{"arch": "inception", "model": "image classifier", "dataset": "made-up road signs on poles", "train_examples": 245000, "image_size": 32, "crop_scale_min": 0.8, "horizontal_flip": false, "translate": 0.12, "rotation_deg": 5, "color_jitter": 0.2, "targets": ["outline"], "num_classes": 5, "norm": "batchnorm", "activation": "relu6", "depths": [2, 4, 4], "kernel_size": 3, "stem": "single", "widths": [128, 192, 288], "label_smoothing": 0.2, "loss": "binary_cross_entropy", "init": "kaiming_normal", "optimizer": "soap", "beta2": 0.95, "lr": 0.0011, "beta1": 0.95, "shampoo_beta": 0.95, "eps": 1e-08, "precondition_frequency": 10, "max_precond_dim": 1024, "merge_dims": true, "one_sided": false, "adamw_lr_other_params": 0.0019, "steps": 5600, "batch_size": 384, "epochs": 8.8, "lr_schedule": "step", "warmup_steps": 160, "weight_decay": 0.4, "adamw_weight_decay_other_params": 0.01}
Rows from block 5, named by matrix and row number. Each number is 500 + 50 x the weight over its row's rms, rounded and kept within 0 to 999. All counts start at 0. Numbers have three digits each.
# b520: branch 3 second 3x3 conv (model.blocks.5.b5.2.0.weight, 48x48x3x3), inputs 30-35, a 3x3 kernel for each
b520.0:493450476456550489522549428453583522550483545513546538480474547486533544485453568512525544505430490496523451492538555491573530586428568470590457552520446532442492
b520.1:500522430613426512576452552498546470464467514445440450413452551524530537467567500507390508454474462498493435549546476529584418470625480537520469552534431565553505
b520.2:425635442483514441417531550569517547499527542458408435418568528484423469445436517430492431579589477443506537503469506474538550438469437497460522451473526433479421
b520.3:474505477469523544512484544477556480533436448571501530415450449483522539516493497501530696512554557520561462474495436514491486458523524524580561456419434543536510
b520.4:491504436487548461476523632510520482464452545513385463507563474477417520488440516509428595528464470493552564462438449444554485513469510597579494516612536529572466
b520.5:464499571496479489522538463573500504430486517535532503554442476496455536401483582495504502487494453510495603494500585473535513510455406449579464473453481517563520
b520.6:455576537427484477428420563487557560551516497559427503513495593582497541526493460486568498470505439484447502455484512456593555437581508466478471479461590534469476
b520.7:462576556584398515481461517481542545456489411549461481558534438504560493541544518496460405545578468542474454504463520478452485447430555459544487463539491547497540
b520.8:573533502405466499470504459473536413596464435462478481550506666539555606588594476485520569470610451477486514605423613440573503450469530525407590539565518424497491
b520.9:477543565541435467485682506508481562469439430503545369500559497417485503418484424447514628503500532492547466505552481572479463554525489504406403451499566540420490
b520.10:422464542474461587516486481476575449615459465419504475548509496481599582542488561596449482518526458574456511542497542527516645527534578515504477483438422506530506
b520.11:411560469497481529530489485465483495403517391566584585548521423425395453430515522477528562505467589609412518458527455524424498454493531417566555492457529480462498
b520.12:503400541569557462503432502474499469577456450584605459490596574529566406480489470524475530495521523570500463500488475438533541484532483594556388546546483482492570
b520.13:586384431535502475512478437500440511555560460576434523533571460562511519476498540545556489583534418492550557554609566489511607480479547524413515541484490534430464
b520.14:545462522521529535519590456509491457483509518500537547500463531483471435486469419510525495482449507588499529443524490510521447452406464480551402430585476526466454
b520.15:495624433469607458534503450487508549491457497577541522494553473473514540521430377457575450509371535491410464472527416525476401596514503530510473438545513480499492
b520.16:478506447397587443446531469539431549534439546477511561450456542477460502518484594484564448488544559548535573564531477540475429475528462524459500596471411496457518
b520.17:532502507486523515451520514422428509532407506641517492505519434497450397592482523474383526499487446523500484526489513433406508595466502451470430525488466453489459
b520.18:537495534536498436597490421443574502483506440548525440552417488522462517492534532538549406437518462528463498476473545532532431504514555435457504489457478475490479
b520.19:511422490504463596595520444478503547435526381457549514443434577482512559409456471510534553466447451495529549463496510420541460411464458587508479454543473520487500
b520.20:496515599586542605652415546491504470542544543508483556480486502505504475484457557441460547570410506491429486610504522575582441567460504489502401423462497450511534
b520.21:498499508457469441403425448555716534501554445484422512447464472510464452459510432579530486466458431567516470488507552521536598514511486458519491524526450569525535
b520.22:527494429486528508513382418529569443566515459425498446488614467546548456452541495456507583490483543437452450492577456477526391532477527436487500498503524598504577
b520.23:531604436454514537503516458560597480483397523562498538585581487527404440425412508525609461435428464502435540488510469419566481411523496488433428478560431445451615
b520.24:451516410473522577364492548494532502513631591497458559559480489480465520456490569422416458547482527429469539588589507532486496538472583467525507454484540413336520
b520.25:493485485509534409549410560498561509507565498506506516459524526497525552561526525519602591527544625443470650531428465477511490529496398493530519505483517578515517
b520.26:529470423481533469528559501517519586462504591510499454443427465471474611486620511475480747529540599465529378497575450430570553500489541502486469507585527565456455
b520.27:506467502493550507557479543523483479413456449489481532478559556533526616423571461434510521497488557433514541576540435499473516448447420442448577440521515458381641
b520.28:563414419514658493461541570468478478473478530440494524461442493567499505455569465531384500471548583550521555485464482516589463431456525562508525497504472530434526
b520.29:427494558493539527512488480427531439449504596508509522523543573586515444493500460456503561506526460534492547502504466536526432530502428492538566417463587463508490
b520.30:442572452408496464475484432515522457478612532480454540458617577482553515528504547547495499547541489408533493449503516461487458595392505591438543485517499489528540
b520.31:527501549530499588583479503622493530512488491476431616500559533547428573470553515567482444551462444438478471482546549492579528525605420457456458466556471435391518
b520.32:537505513418438528546446500501531554450497474490522481511519585485514604434478478490563554529435473411484485493511544571583425479500509531536485465534540506467513
b520.33:493516465416486530466474517414447483476498509466494491476541488486453498526480506505576466552440440500466530585514524522525518432514488425505725624457465451483449
b520.34:494420500530412458542458484485448439596504475550607482536471464507488512456554577562574509576537458598602472433452503496491536496549482505436558503510554492565543
b520.35:509532522499536460608584446485477530497519503444456446481467413580429515475502576496487536593477442474480468553402504490430475500543435463470512540509529413490514
b520.36:478406412549563511434483496472431430463444536451491560511565505500536474600415447597549390495499536409534489531494399447536499496465455464480432500525481499490517
b520.37:484540594445439620541531533539569516438427469588430478412543509447494543529435415580538493467498487505523556509462535550443498493534451507482480555412460547533443
b520.38:478505469471520462574591503544540556469552484467489575484537451524539513516513527530551470485545466600542424526467501475560485577523555475497496552419490487514505
b520.39:516478523525594576496507523446601568501480467427420531421549486473504440482490534514519453591456510502407498593497560506470595595534539494502505461436481469522483
b520.40:505485593530569422553538516444462557420480416442433496466483575422428570508468470588456563531503407556450460466551511474516449473477498479515424468496449524414503
b520.41:530465474483477479466460483513561572432554642468465455513459438478533525461495448448478547443557491448530507547505505478500520606454540538460388643561420464489514
b520.42:459509478485486538434563560500504512453442484456501503573450550554483567501480528559553502448423504578441548536506483484511462442480471520506457503485629448562514
b520.43:517490449427545517496469426480516483556589548429600437474489451460452448486491463511402524528526541539498554531376490497569363502530451537524553463517479483498502
b520.44:566449527427534539399448430506487475420453460542493488636459486503460573531506493508429479503503490496504521444428454446440513542533451553526443557595517412486466
b520.45:549413534458448550473513522528482528419508538476401576420509494519511511499525525469500380478514522465461518455558451457441430570513509461503470526530482504595470
b520.46:470563447504522456467478473507494476529411498545488466532542446460453508474408499480573574558544507541466541467468471469493436534430536469483433494457470546552485
b520.47:443474503575553553455496450438535571529476489444443471475467528455491489557504533551467468555457478471438381540480601457548583573503518521480502512543472425456494